config.yaml
encoder_patch_size: [4, 4]
text_encoder_drop_path: 0.05
steps: 12500
Rows from block 3 of the text encoder of a small contrastive image-text model, named by matrix and row number. Rows with one number belong to one neuron. Each number is 50 + 10 x the weight over its row's rms, rounded and kept within 0 to 99. All counts start at 0. After the name is the row's rms in percent of the matrix's.
After each neuron's rows are labels from the 100 texts, of 14848, where the neuron reaches its highest value: "tokens" is the input token at the peak. Only what is clearly more common there than usual is listed. The data: simulated fluorescence microscopy of cells. In brackets: how many of the 100, against the usual share in percent.
# fc1: MLP up (text_encoder.blocks.3.mlp.fc1.weight, 1024x256), inputs 0-127
# fc2: MLP down (text_encoder.blocks.3.mlp.fc2.weight, 256x1024, transposed), outputs 0-127

fc1.383 174:36 50 50 50 50 50 50 50 31 50 37 50 50 50 38 50 50 63 47 31 57 50 50 30 50 50 50 50 50 50 59 50 24 50 46 48 50 54 50 47 50 37 50 29 67 50 50 36 50 50 50 50 34 50 62 50 50 50 36 50 62 68 50 38 61 50 50 50 33 61 50 50 45 48 50 64 39 50 34 50 65 41 49 50 50 50 50 50 60 54 63 50 29 50 41 37 60 47 50 50 69 59 60 55 50 50 67 50 50 38 62 44 73 50 50 50 50 40 50 50 50 44 82 60 45 29 50 63
fc2.383 212:40 50 50 50 31 50 50 51 27 49 29 34 51 41 51 45 50 50 49 31 50 50 53 44 50 64 50 50 50 56 50 56 42 50 55 50 33 42 50 50 42 50 50 34 50 62 50 50 42 31 47 36 46 50 78 50 53 39 50 28 56 50 71 50 65 50 50 48 36 67 50 50 39 26 65 40 50 50 42 32 63 39 50 36 30 65 50 49 72 43 50 50 50 46 50 50 78 42 50 46 50 50 51 57 50 50 73 50 50 38 39 50 78 50 50 50 36 50 50 50 50 47 64 50 37 34 34 52
tokens: "nucleus" (100 vs 1.2)

fc1.490 078:50 69 50 66 75 72 50 50 50 50 50 50 34 42 59 50 50 50 50 50 50 50 50 50 63 26 50 69 50 50 50 64 59 50 69 50 50 50 21 50 50 50 50 50 50 50 50 50 50 50 50 50 50 59 50 50 50 50 50 66 50 50 50 50 50 50 50 67 50 50 50 50 50 50 50 65 50 47 50 66 50 50 50 50 73 59 50 50 50 63 72 50 50 50 50 21 50 50 50 30 50 67 50 68 50 34 48 50 50 37 57 50 50 50 50 50 50 50 75 50 50 50 50 50 31 50 50 50
fc2.490 032:50 50 50 50 50 69 50 50 40 24 50 50 78 50 50 50 50 50 50 50 50 50 50 50 50 50 50 50 50 50 50 50 57 50 50 74 50 50 82 50 50 68 50 50 48 46 41 76 50 50 50 50 50 50 50 45 50 50 13 50 50 50 50 50 50 50 50 50 50 50 50 50 50 50 98 50 50 50 50 50 50 50 50 50 50 00 50 82 50 50 50 50 74 50 50 50 50 50 50 50 50 50 50 50 50 50 50 50 50 50 64 50 50 50 50 50 50 37 50 50 50 24 50 50 50 50 50 50
tokens: "magenta" (100 vs 1.9)

fc1.346 103:50 50 48 76 73 64 55 50 64 50 50 41 50 50 50 50 50 50 50 50 50 50 50 38 50 50 50 79 50 44 50 50 37 50 42 41 50 51 29 50 50 31 50 26 50 50 50 20 50 50 50 39 50 66 50 50 50 50 50 50 50 50 50 50 50 50 50 50 33 50 50 50 50 73 50 50 33 50 60 50 41 50 50 55 68 50 57 57 50 50 50 50 22 50 50 50 50 57 50 50 50 50 64 50 64 50 34 50 74 50 50 50 50 50 50 50 50 41 50 50 50 50 75 50 50 50 50 33
fc2.346 053:50 67 47 50 50 50 50 50 50 50 50 50 50 37 50 50 50 52 50 65 61 50 74 50 32 50 16 50 42 50 50 50 50 49 48 50 50 39 50 50 50 50 50 50 22 50 50 50 50 50 50 50 50 75 50 50 69 50 50 74 50 50 50 50 50 50 75 50 29 50 50 50 32 50 50 50 50 50 50 50 50 50 50 50 50 66 50 50 13 50 95 50 50 50 50 68 46 50 24 50 50 50 64 50 50 50 50 50 50 50 77 19 22 50 50 49 50 50 50 50 18 50 50 50 75 50 50 50
tokens: "red" (100 vs 2)

fc1.66 079:34 50 50 50 50 50 50 50 50 50 50 50 50 50 50 50 50 50 50 42 50 64 50 50 50 29 50 50 50 50 50 50 50 50 56 62 35 67 50 68 50 27 76 50 50 70 50 50 50 50 50 43 36 50 26 50 50 40 44 50 50 50 50 50 50 50 50 50 50 57 69 73 50 50 50 50 50 50 36 66 51 61 50 50 50 50 47 50 44 57 50 50 31 50 30 36 50 50 22 50 50 50 50 73 50 50 50 50 58 18 69 32 61 38 50 50 54 50 50 50 50 74 50 50 50 29 50 50
fc2.66 025:50 50 50 50 50 50 58 50 50 50 50 50 50 50 23 50 50 50 50 50 50 50 50 50 22 50 50 50 50 50 50 50 50 50 50 50 50 50 50 50 50 50 21 52 50 50 50 74 50 50 50 50 30 50 50 50 50 50 00 50 50 50 50 50 50 50 50 50 50 50 36 50 50 50 81 27 50 84 50 50 50 50 50 50 50 50 50 89 14 62 50 50 50 50 50 50 50 50 00 50 50 50 50 11 50 50 50 50 50 50 50 50 50 50 50 50 50 50 50 50 60 50 50 50 50 50 50 80
tokens: "nuclei" (71 vs 1.2); "fragmented" (29 vs 1.2)

fc1.724 064:50 50 50 67 50 50 50 50 50 50 50 50 50 50 50 50 50 50 68 50 50 50 50 50 50 22 50 50 50 33 50 50 50 61 50 50 28 70 50 50 50 50 69 50 50 50 65 50 47 50 50 50 50 50 50 87 39 50 19 50 50 62 50 30 50 43 50 50 50 50 63 50 42 74 50 71 50 50 50 72 64 28 50 50 75 50 50 50 50 50 76 50 50 50 50 29 50 50 50 50 59 50 50 50 50 70 50 28 54 50 50 50 76 33 50 50 50 29 50 50 50 50 50 50 50 58 30 38
fc2.724 018:50 50 50 50 50 67 50 50 50 73 50 50 50 50 50 50 45 50 43 50 50 50 50 50 50 50 50 50 50 50 50 50 50 50 50 50 50 50 50 50 50 50 50 50 50 50 50 69 50 50 50 50 50 50 50 50 50 50 29 50 50 50 50 50 50 50 50 50 50 50 50 50 50 50 50 50 50 50 50 50 50 50 50 50 50 50 50 50 50 83 50 50 50 50 50 50 00 50 50 50 50 50 50 50 50 50 50 50 50 04 50 50 24 50 50 50 50 50 50 50 00 50 50 50 50 50 50 36
tokens: "magenta" (100 vs 1.9)

fc1.502 086:50 69 50 69 83 66 50 50 50 67 50 39 50 20 50 50 50 59 50 50 50 50 50 50 50 50 50 50 50 50 50 67 50 50 50 50 57 50 50 50 50 50 48 50 50 50 50 50 49 50 50 50 50 50 29 50 50 50 50 63 50 50 50 31 50 50 50 76 50 71 50 50 38 50 50 50 50 50 50 69 50 50 50 50 91 50 50 50 72 50 50 50 57 50 50 50 50 50 50 50 50 50 43 50 50 50 50 20 50 50 50 50 50 50 37 50 67 50 67 50 50 27 69 50 50 50 16 50
fc2.502 073:50 50 30 42 50 50 50 50 50 50 50 50 63 50 33 30 50 70 50 50 50 51 50 62 50 50 50 30 50 50 50 50 66 50 50 54 50 50 50 50 50 53 50 33 50 50 50 50 24 50 50 50 57 47 50 27 45 36 28 50 44 50 50 50 50 57 50 50 66 39 50 50 27 50 89 50 50 50 50 50 50 50 48 50 50 32 50 50 50 50 31 50 50 50 47 50 46 50 50 50 42 50 50 33 50 50 50 72 50 28 50 62 37 50 50 50 27 50 50 65 54 51 40 60 74 64 79 34
tokens: "magenta" (100 vs 1.9)

fc1.71 043:50 50 50 50 70 50 50 50 50 22 70 50 50 33 67 50 50 86 50 71 50 50 50 50 50 50 51 50 50 50 50 50 60 50 50 50 50 80 50 50 37 50 50 50 50 50 50 50 50 50 50 69 50 50 50 50 50 50 50 50 65 50 50 50 29 50 50 50 50 50 50 50 50 50 84 50 50 50 50 50 50 50 33 59 50 50 50 50 50 50 50 50 50 50 50 50 50 50 50 50 50 76 50 50 50 50 50 50 59 50 50 50 69 77 50 50 33 50 50 50 34 50 50 61 50 50 50 75
fc2.71 013:50 50 50 50 50 91 50 50 45 50 50 50 50 50 50 50 50 50 50 50 50 50 50 50 50 81 50 50 50 50 50 84 50 50 50 99 50 50 50 50 50 23 50 50 50 50 50 52 14 50 49 50 50 49 50 09 50 59 50 50 50 50 50 50 50 50 50 50 51 50 50 50 50 50 99 50 50 50 50 50 50 50 50 50 50 50 50 50 50 50 50 50 50 50 50 50 50 50 50 50 50 50 53 50 50 50 50 50 50 31 50 50 50 50 50 50 50 50 50 50 35 50 50 50 48 50 50 31
tokens: "magenta" (100 vs 1.9)

fc1.761 081:50 50 65 50 50 50 50 80 76 50 31 50 50 50 50 50 50 50 63 50 27 32 50 50 50 50 50 50 50 42 50 50 50 50 50 50 50 50 50 50 50 50 50 50 50 50 50 04 34 50 50 50 30 50 50 98 50 50 50 43 50 68 50 50 50 50 50 50 67 50 50 41 50 50 31 61 29 50 50 50 67 50 50 50 50 50 45 50 50 45 50 50 50 50 21 21 50 38 50 50 50 50 50 50 50 50 34 50 50 77 26 50 50 50 50 26 50 50 50 50 51 50 50 50 50 50 28 50
fc2.761 033:50 50 50 50 50 39 50 50 50 50 50 50 60 37 50 50 50 50 50 50 50 50 50 82 50 50 50 50 50 50 50 50 50 50 19 00 50 50 50 50 50 50 50 52 50 50 50 50 50 50 50 50 50 50 44 50 50 50 61 50 50 50 50 50 50 50 50 50 50 50 50 50 50 50 50 50 50 50 50 50 50 50 50 82 50 50 50 63 50 50 50 50 50 50 50 50 50 50 50 50 50 50 50 50 60 50 50 50 76 72 50 50 50 50 50 64 50 50 50 62 50 50 40 50 50 50 50 50
tokens: "vacuoles" (100 vs 1.2)

fc1.715 095:50 49 50 47 50 50 50 76 50 50 22 63 32 50 39 26 35 50 50 50 50 67 76 50 46 50 50 50 67 50 50 50 50 50 50 50 50 50 34 43 28 50 50 50 50 50 50 50 72 50 76 50 50 66 50 50 50 50 28 50 50 50 50 50 50 32 50 50 50 50 39 50 50 50 50 50 50 50 50 50 50 50 50 50 50 50 50 50 44 80 50 50 20 50 21 50 50 50 50 63 42 50 50 36 67 50 32 50 44 63 50 50 50 50 18 50 50 50 50 61 42 50 80 32 50 50 28 50
fc2.715 129:86 50 50 49 50 50 69 50 41 50 50 50 57 67 60 56 50 25 33 67 65 50 42 54 50 50 64 55 21 50 36 55 65 50 50 35 60 41 43 62 63 56 50 71 32 50 50 74 50 50 50 50 35 49 54 50 58 50 61 50 50 34 36 50 50 50 50 40 50 38 50 50 73 50 50 24 50 62 50 63 50 50 50 50 60 61 36 50 50 40 50 50 57 50 83 50 54 50 50 50 48 36 65 50 49 50 53 50 64 50 50 50 70 50 49 58 65 41 45 50 50 73 35 62 50 63 49 68
tokens: "membrane" (100 vs 1.3)

fc1.518 107:50 50 73 50 74 50 22 66 50 50 30 50 46 50 50 50 50 50 50 50 50 50 62 24 50 50 60 50 35 65 50 50 50 50 50 67 50 50 50 50 50 50 89 50 50 50 50 50 50 41 50 50 31 50 50 50 50 50 50 37 65 50 50 50 50 50 50 42 50 50 50 50 50 50 61 70 50 56 50 50 50 15 50 36 50 50 50 50 50 50 60 46 50 33 40 46 74 50 35 50 50 50 59 50 50 66 50 50 50 50 63 50 68 50 50 50 26 50 50 50 35 50 50 70 72 50 29 50
fc2.518 096:50 50 62 50 35 33 50 50 50 21 34 50 60 50 44 50 50 50 50 46 48 50 50 53 50 50 50 50 54 50 55 58 26 50 45 50 50 28 48 35 50 31 31 37 50 50 50 36 44 50 50 50 50 50 84 50 53 50 50 50 50 33 50 50 46 50 50 50 50 57 50 50 50 50 50 34 50 50 50 34 50 39 50 43 28 50 50 50 57 50 50 77 55 50 50 50 68 50 50 50 50 50 50 61 50 50 61 50 34 43 50 50 50 50 50 50 50 63 50 74 50 51 71 50 50 44 50 66
tokens: "nuclei" (100 vs 1.2)

fc1.277 071:50 50 64 50 41 50 34 50 50 48 50 63 50 47 50 00 50 50 50 32 50 50 86 50 50 50 50 50 50 50 37 47 50 50 50 50 38 50 38 50 50 50 50 50 50 50 50 50 50 46 50 50 41 50 33 69 50 50 50 50 50 50 50 50 50 50 50 50 50 50 50 50 50 50 50 50 67 29 31 50 50 35 37 36 50 50 50 50 50 50 45 50 50 50 50 50 50 50 50 50 50 50 50 39 54 85 50 50 44 50 50 35 50 50 24 50 50 50 50 50 53 50 50 50 50 50 50 50
fc2.277 034:50 50 50 50 50 50 50 36 50 46 42 50 50 40 50 50 50 50 50 47 50 50 50 42 50 50 50 50 50 50 50 62 66 50 71 50 50 56 50 50 50 50 50 50 50 50 50 50 50 33 50 50 50 50 50 46 50 49 50 50 50 38 50 50 50 50 50 50 50 53 50 50 50 50 50 01 50 32 50 28 50 50 50 50 50 50 50 50 50 66 50 50 50 50 83 44 50 50 50 50 50 50 50 50 00 50 50 38 50 50 50 50 50 50 50 50 50 50 50 46 50 50 29 50 50 29 50 50
tokens: "nucleus" (51 vs 1.2); "membrane" (49 vs 1.3)

fc1.741 071:67 50 42 50 78 50 41 50 50 63 54 50 65 50 50 50 34 80 50 50 60 50 50 50 50 18 39 50 50 50 50 50 59 50 36 50 50 50 27 50 50 50 50 50 50 50 50 54 50 50 50 50 50 50 50 50 50 50 35 69 50 59 50 50 50 50 50 50 62 50 70 39 51 69 50 50 50 50 50 50 50 50 50 50 50 50 50 50 75 50 50 50 50 50 50 36 50 50 50 50 50 59 50 50 39 85 50 50 50 50 50 50 50 50 50 39 50 50 50 50 50 50 50 50 35 50 50 50
fc2.741 014:50 50 50 50 50 50 50 50 50 50 50 50 50 50 50 50 50 50 50 50 50 82 50 50 50 50 50 50 50 50 50 50 63 50 50 50 50 50 50 50 50 50 50 50 50 50 50 77 50 50 50 50 50 00 50 50 50 50 26 50 50 50 50 50 15 50 50 50 88 50 50 50 50 50 50 50 50 50 50 50 50 50 20 62 50 50 50 88 50 50 93 50 50 50 50 50 50 50 50 50 50 50 50 50 50 50 50 50 50 50 50 50 50 50 50 50 50 50 50 50 23 50 13 50 50 50 50 50
tokens: "magenta" (100 vs 1.9)

fc1.476 095:50 50 50 78 50 50 29 50 50 50 50 50 50 50 75 53 50 50 50 37 75 50 65 50 50 50 34 72 23 50 50 50 50 50 41 50 50 50 50 50 50 50 36 50 33 50 50 27 50 50 50 50 50 50 15 50 37 50 50 50 68 60 50 50 50 50 50 50 50 50 50 50 50 73 50 50 36 35 38 46 50 31 50 50 50 50 50 50 68 37 79 21 50 50 50 50 50 31 50 30 50 50 50 50 42 50 50 50 50 50 50 21 66 50 50 50 50 47 50 42 50 50 79 37 50 50 16 50
fc2.476 029:87 99 50 29 42 50 43 50 24 44 50 50 50 50 50 50 50 50 50 50 50 33 50 51 50 42 50 50 50 50 50 50 50 50 50 50 50 50 50 50 50 62 50 73 50 50 50 50 50 50 50 50 50 50 50 50 50 50 50 50 50 50 50 50 50 50 50 50 50 50 50 50 43 50 59 50 50 50 50 50 50 50 12 50 00 50 50 50 50 50 50 50 50 50 50 50 50 72 50 50 50 50 50 50 44 50 50 50 50 50 50 50 50 50 43 50 50 50 50 50 63 50 50 50 50 50 50 50
tokens: "vacuoles" (100 vs 1.2)

fc1.73 127:50 65 50 75 50 66 50 50 57 50 52 50 50 50 50 62 51 50 50 50 63 50 72 27 50 32 39 60 50 50 50 50 29 50 50 50 48 50 50 50 50 43 71 30 45 65 68 36 65 36 66 50 50 64 34 63 50 50 38 58 65 50 36 44 50 31 50 65 39 50 68 50 50 57 31 50 50 50 55 50 50 50 57 50 59 67 50 60 43 50 50 50 50 50 50 50 43 67 26 50 50 50 50 50 50 68 36 39 67 67 50 50 46 50 50 50 50 50 55 60 50 50 72 50 64 40 37 39
fc2.73 152:50 58 50 50 50 78 68 50 50 46 50 47 50 50 50 59 50 54 44 50 50 50 70 50 50 41 50 65 50 50 50 50 50 50 50 50 50 37 26 48 50 50 47 35 50 50 54 54 72 50 50 50 37 61 35 50 64 50 35 61 50 52 50 50 50 36 50 50 37 50 50 52 50 60 50 77 41 58 35 50 50 50 50 50 50 62 42 61 21 50 81 47 27 50 58 67 50 61 29 40 50 50 64 47 74 50 50 50 72 69 71 33 30 46 40 50 68 50 42 50 50 29 63 55 77 50 69 50
tokens: "red" (100 vs 2)

fc1.127 092:50 50 50 50 50 64 50 63 50 50 32 50 50 50 50 50 50 50 50 43 50 50 50 47 50 69 50 50 50 50 50 60 50 50 32 50 40 30 50 37 25 50 50 50 50 50 50 50 50 71 74 40 21 50 50 66 50 50 20 69 50 50 50 50 16 34 50 67 50 50 50 50 50 50 56 50 50 50 50 31 50 50 25 27 50 50 50 66 50 50 63 50 50 50 37 50 50 62 50 50 50 57 50 50 50 50 50 50 50 50 50 50 62 50 50 50 32 50 50 68 50 50 61 29 27 50 50 50
fc2.127 067:50 50 50 50 50 53 50 47 50 50 68 50 75 59 89 50 50 50 34 50 50 50 50 50 50 50 50 50 50 50 50 50 57 52 75 57 50 50 67 50 73 50 51 50 25 50 50 50 50 27 50 57 30 40 50 50 62 50 50 31 50 20 25 50 50 48 50 50 50 50 50 50 68 50 60 30 50 33 50 73 37 50 50 50 50 66 50 50 50 50 50 50 50 50 78 50 56 50 50 50 50 50 64 50 30 50 66 61 50 50 50 60 91 50 50 50 50 46 39 50 48 50 50 65 51 48 50 63
tokens: "magenta" (100 vs 1.9)

fc1.267 127:50 50 50 73 68 71 50 50 50 50 50 50 36 36 50 57 50 50 50 50 50 50 76 22 50 28 33 50 50 28 50 50 50 50 56 50 50 50 50 50 58 30 64 50 50 60 50 50 63 27 68 50 50 50 40 50 39 50 43 50 66 58 50 40 50 36 68 60 25 60 50 50 50 63 31 66 50 50 50 50 50 50 66 50 50 50 50 56 50 50 72 31 50 61 50 50 50 55 34 50 50 50 50 50 61 72 41 31 50 65 50 50 50 50 33 39 50 50 50 50 50 50 71 50 50 50 23 50
fc2.267 122:46 50 50 50 70 78 67 50 50 47 50 50 50 42 50 56 50 50 50 50 61 51 67 50 50 50 50 61 50 50 50 50 50 50 44 16 50 48 28 50 50 50 50 32 41 50 54 54 68 50 63 56 39 59 34 50 62 48 33 60 55 48 50 44 50 50 50 50 39 50 55 50 50 59 25 72 39 58 35 50 50 46 50 50 50 60 44 61 20 50 78 44 27 50 50 75 55 50 27 36 44 50 65 50 78 61 50 50 50 50 72 50 33 50 41 40 64 48 50 50 50 50 61 52 76 45 68 50
tokens: "red" (100 vs 2)

fc1.451 053:10 50 63 72 50 50 50 59 50 50 50 50 50 50 50 69 50 50 50 62 55 50 50 50 50 50 50 50 50 50 68 50 50 50 32 50 50 50 50 50 50 50 50 64 50 50 50 50 50 64 50 31 50 50 24 55 50 50 50 50 85 50 50 50 50 50 50 50 50 50 50 50 50 50 50 50 50 50 50 50 50 25 50 50 50 50 67 50 50 50 50 50 76 50 50 50 50 50 50 50 31 50 50 50 38 50 50 35 50 78 50 29 66 50 50 29 50 50 50 50 50 50 50 50 54 32 13 50
fc2.451 017:50 50 50 50 50 50 50 50 50 50 50 50 50 50 50 50 50 50 50 50 50 50 50 50 50 50 50 50 50 50 50 50 50 50 50 17 50 50 50 50 50 50 50 50 50 50 50 50 50 50 50 50 50 50 50 50 50 50 50 50 50 50 50 50 50 50 50 50 50 50 50 50 50 50 50 50 50 50 50 50 50 50 50 50 04 50 50 50 41 50 50 50 50 50 50 50 50 50 50 50 50 50 50 50 50 50 50 50 50 50 50 50 50 50 50 50 50 50 50 50 32 50 50 50 50 50 50 50
tokens: "vacuoles" (100 vs 1.2)

fc1.200 096:19 50 50 50 50 50 22 50 50 50 50 50 50 50 50 74 50 50 50 25 50 50 50 39 50 50 50 50 50 50 50 50 25 50 50 72 30 50 50 50 56 32 58 50 50 27 72 30 50 50 50 50 50 63 50 50 50 50 17 50 50 61 50 50 50 50 61 68 50 50 64 50 34 50 32 50 50 50 50 50 50 50 50 66 50 50 50 50 57 50 50 50 50 44 24 50 72 50 50 50 50 50 50 50 50 50 50 50 50 50 50 64 82 35 50 50 28 50 50 50 72 50 88 43 50 50 50 50
fc2.200 044:14 50 50 50 50 50 14 50 50 50 50 02 50 50 51 50 56 50 50 50 50 50 50 50 50 64 50 40 50 50 69 57 50 50 50 50 50 65 50 20 50 50 50 50 50 50 50 50 45 50 43 50 38 50 50 50 40 50 38 50 50 50 50 50 50 50 50 58 50 50 48 50 50 50 50 50 50 50 50 50 50 50 50 50 50 50 50 50 38 50 50 50 41 50 50 50 19 50 50 50 50 50 50 50 50 50 50 50 50 07 50 50 42 50 50 50 50 50 50 50 50 50 50 50 50 50 50 50
tokens: "nuclei" (93 vs 1.2); "fragmented" (7 vs 1.2)

fc1.730 098:50 50 50 76 65 73 29 50 50 42 50 50 53 50 50 50 50 61 50 50 50 50 50 31 50 33 50 50 50 50 50 50 32 50 50 50 50 50 50 50 50 50 67 50 50 50 50 50 50 50 50 50 50 50 25 78 22 50 50 50 50 50 50 50 50 28 60 50 50 50 50 50 50 67 31 50 34 50 40 50 50 50 50 50 50 41 66 62 71 50 76 34 50 50 19 50 48 50 19 50 46 67 50 50 50 76 50 50 50 50 52 35 50 50 39 50 50 41 50 50 50 50 50 50 50 50 12 55
fc2.730 022:50 50 50 50 50 50 50 82 50 50 40 50 50 50 50 50 50 50 50 50 83 50 50 50 37 50 50 50 50 50 46 50 37 50 41 50 50 50 50 50 56 50 22 50 45 50 50 16 50 50 50 50 50 50 50 50 65 50 50 50 50 50 50 62 50 50 50 50 13 50 50 63 50 11 50 50 45 50 50 50 73 50 50 50 50 50 50 50 50 69 50 29 50 50 50 54 50 50 40 50 50 50 75 50 50 50 50 50 50 50 50 50 19 50 50 54 50 50 50 50 49 50 50 50 50 71 50 50
tokens: "membrane" (79 vs 1.3); "red" (21 vs 2)

fc1.430 103:50 50 50 50 50 69 30 50 50 50 36 50 50 50 50 50 32 50 50 50 50 65 50 26 50 26 50 50 54 50 63 50 50 34 50 50 50 50 50 50 37 34 50 31 47 50 64 23 50 50 50 50 50 50 20 76 50 50 50 50 50 68 50 50 50 50 66 67 38 61 50 50 50 50 27 64 50 50 50 50 50 50 50 50 67 66 50 50 50 50 70 50 50 50 50 50 50 50 50 50 50 70 60 50 50 50 50 28 50 69 50 26 76 41 50 50 36 50 40 50 50 50 77 50 50 50 50 39
fc2.430 036:50 50 50 50 91 86 50 50 50 50 50 50 50 50 50 50 50 50 50 50 50 50 50 50 50 50 50 50 50 50 50 50 50 50 50 15 50 50 50 50 50 50 50 50 64 33 50 50 50 50 50 50 50 50 35 50 50 50 50 50 50 50 50 74 50 50 50 50 50 50 50 50 50 50 50 50 50 50 35 50 50 50 50 50 50 50 50 50 50 50 50 37 43 50 50 50 50 50 17 50 50 50 50 49 42 50 47 67 64 50 50 50 27 26 50 50 71 50 50 37 12 50 50 50 89 18 50 50
tokens: "red" (100 vs 2)

fc1.747 117:50 50 50 72 50 50 50 70 50 65 50 50 43 50 50 50 50 50 50 50 50 50 50 34 50 50 31 68 54 50 50 50 50 50 50 50 53 50 50 50 50 33 50 50 32 50 50 50 50 51 99 50 50 50 50 66 50 50 50 50 50 61 46 32 50 50 50 50 50 35 50 50 50 88 44 57 44 50 50 16 59 50 63 50 68 50 50 50 50 50 50 24 50 41 46 50 50 50 50 50 50 65 50 50 63 50 50 50 50 52 34 50 42 50 52 50 50 50 59 50 50 50 75 50 50 50 50 50
fc2.747 116:62 81 34 50 50 76 59 50 50 47 50 50 54 50 50 50 50 34 24 50 61 50 50 46 45 50 50 50 30 50 39 61 67 50 55 55 50 30 60 59 50 51 31 50 50 62 53 65 65 50 50 50 51 50 50 50 50 50 44 50 50 50 50 57 53 50 50 50 33 69 50 52 50 50 50 51 38 58 48 72 50 50 43 50 50 42 33 66 50 51 50 50 50 50 64 52 47 64 38 45 50 50 59 50 50 50 50 35 54 50 68 39 50 42 50 51 50 50 50 50 50 50 50 50 50 50 87 50
tokens: "red" (100 vs 2)

fc1.222 099:50 50 50 50 63 47 50 50 50 57 50 50 50 50 50 68 50 70 50 50 47 57 50 50 50 50 37 50 50 44 50 50 50 50 50 56 50 50 50 50 50 42 44 50 50 50 36 50 65 50 67 50 50 64 32 64 50 50 50 61 74 70 50 24 50 50 50 70 50 50 53 55 41 69 50 50 50 50 50 50 50 27 57 50 50 50 50 74 50 50 67 41 50 50 50 50 74 55 50 50 50 50 50 50 50 50 35 26 50 69 50 37 68 40 65 50 48 50 50 50 50 50 63 50 50 35 36 50
fc2.222 043:47 50 64 50 50 50 50 62 48 50 50 50 50 35 50 50 50 46 39 50 53 64 50 14 50 50 50 50 50 50 50 46 50 50 50 00 50 54 55 50 50 50 50 50 50 50 50 46 50 28 50 57 50 50 50 45 58 50 50 37 48 29 50 50 50 50 50 50 23 50 50 50 50 09 50 50 50 50 50 50 50 50 50 50 18 84 52 50 50 50 50 57 50 50 50 50 39 12 50 50 50 50 78 50 57 50 50 50 50 33 56 50 50 50 50 50 50 50 50 58 14 50 50 50 50 50 50 50
tokens: "red" (100 vs 2)

fc1.86 099:50 50 50 78 50 50 50 70 36 50 50 50 45 36 65 50 31 50 50 40 65 59 84 50 50 50 50 50 50 50 72 50 50 34 50 63 50 50 50 49 50 40 42 50 50 50 50 27 50 50 50 50 56 50 50 68 50 50 36 50 68 50 61 50 50 33 50 64 36 63 50 50 31 50 50 64 50 50 34 42 44 43 50 38 67 50 50 50 78 57 70 50 19 50 50 50 73 50 50 36 50 50 50 48 50 50 50 33 50 50 50 50 50 50 35 50 50 50 50 50 50 50 75 50 50 36 19 50
fc2.86 027:50 49 50 50 47 50 50 50 28 50 25 22 50 43 50 65 50 50 50 50 41 50 50 50 50 50 57 55 50 50 50 50 50 50 50 50 51 38 50 50 50 50 28 67 62 50 50 50 50 50 50 50 42 30 84 50 55 50 50 50 50 36 50 50 50 50 52 51 50 50 50 50 50 00 58 51 50 62 50 50 70 50 50 50 50 50 46 50 50 50 50 50 50 50 68 17 58 47 50 50 64 50 50 50 50 50 50 50 50 50 50 50 50 50 50 50 54 50 14 50 58 50 50 57 50 50 24 39
tokens: "nucleus" (100 vs 1.2)

fc1.351 118:50 50 50 75 50 70 50 50 50 50 50 39 50 33 50 63 50 64 50 41 50 50 58 50 68 28 34 50 50 23 50 61 50 50 54 50 50 50 40 50 50 35 50 33 50 50 50 31 65 50 50 50 58 50 30 62 50 50 37 50 50 65 42 50 50 33 50 71 32 50 66 50 50 50 25 72 40 50 50 50 50 70 50 50 50 50 50 50 50 50 50 42 50 50 32 50 67 68 50 50 65 50 65 50 50 50 24 50 50 66 50 50 63 50 31 50 50 50 46 50 50 50 55 50 50 50 50 50
fc2.351 090:50 50 50 50 61 65 56 55 50 41 60 50 50 50 50 62 50 50 50 50 60 45 64 50 50 50 50 50 50 50 50 36 50 44 50 13 50 50 36 50 50 50 50 38 50 50 50 48 67 50 63 47 33 50 39 50 59 49 39 50 56 43 50 50 50 50 50 50 50 39 50 50 63 48 18 66 40 50 23 50 54 50 50 50 50 53 50 60 17 50 87 45 29 50 59 73 50 50 21 42 37 50 67 50 66 49 50 50 75 50 64 50 28 31 50 50 57 50 50 50 50 35 50 50 74 37 69 44
tokens: "red" (100 vs 2)

fc1.461 097:50 50 50 81 50 50 32 63 50 60 52 50 70 32 50 69 50 78 36 50 62 50 50 50 50 50 50 49 50 50 50 50 43 50 50 40 50 50 50 56 50 50 50 50 50 29 50 50 50 50 62 50 28 29 33 50 50 50 50 71 50 50 50 50 50 50 50 62 73 50 50 25 50 62 50 66 29 50 50 50 50 41 50 69 50 50 50 54 63 50 50 49 50 39 50 50 50 50 50 50 50 50 50 36 50 50 32 50 71 50 50 50 79 50 50 33 50 50 50 50 67 50 50 50 50 50 50 50
fc2.461 027:50 50 50 50 50 50 50 50 50 50 50 50 50 50 50 50 50 50 50 50 50 50 50 50 67 50 50 50 50 50 50 50 52 50 50 50 50 50 50 50 50 50 50 47 50 50 50 50 50 50 50 50 50 04 49 50 50 50 55 50 50 50 50 50 05 50 50 50 94 50 50 50 50 50 50 89 50 50 50 50 50 50 36 50 50 50 50 50 50 50 50 50 62 50 50 54 50 50 50 50 50 50 50 50 50 50 50 70 50 00 50 50 99 50 50 24 50 50 50 50 50 50 50 50 50 50 50 50
tokens: "magenta" (100 vs 1.9)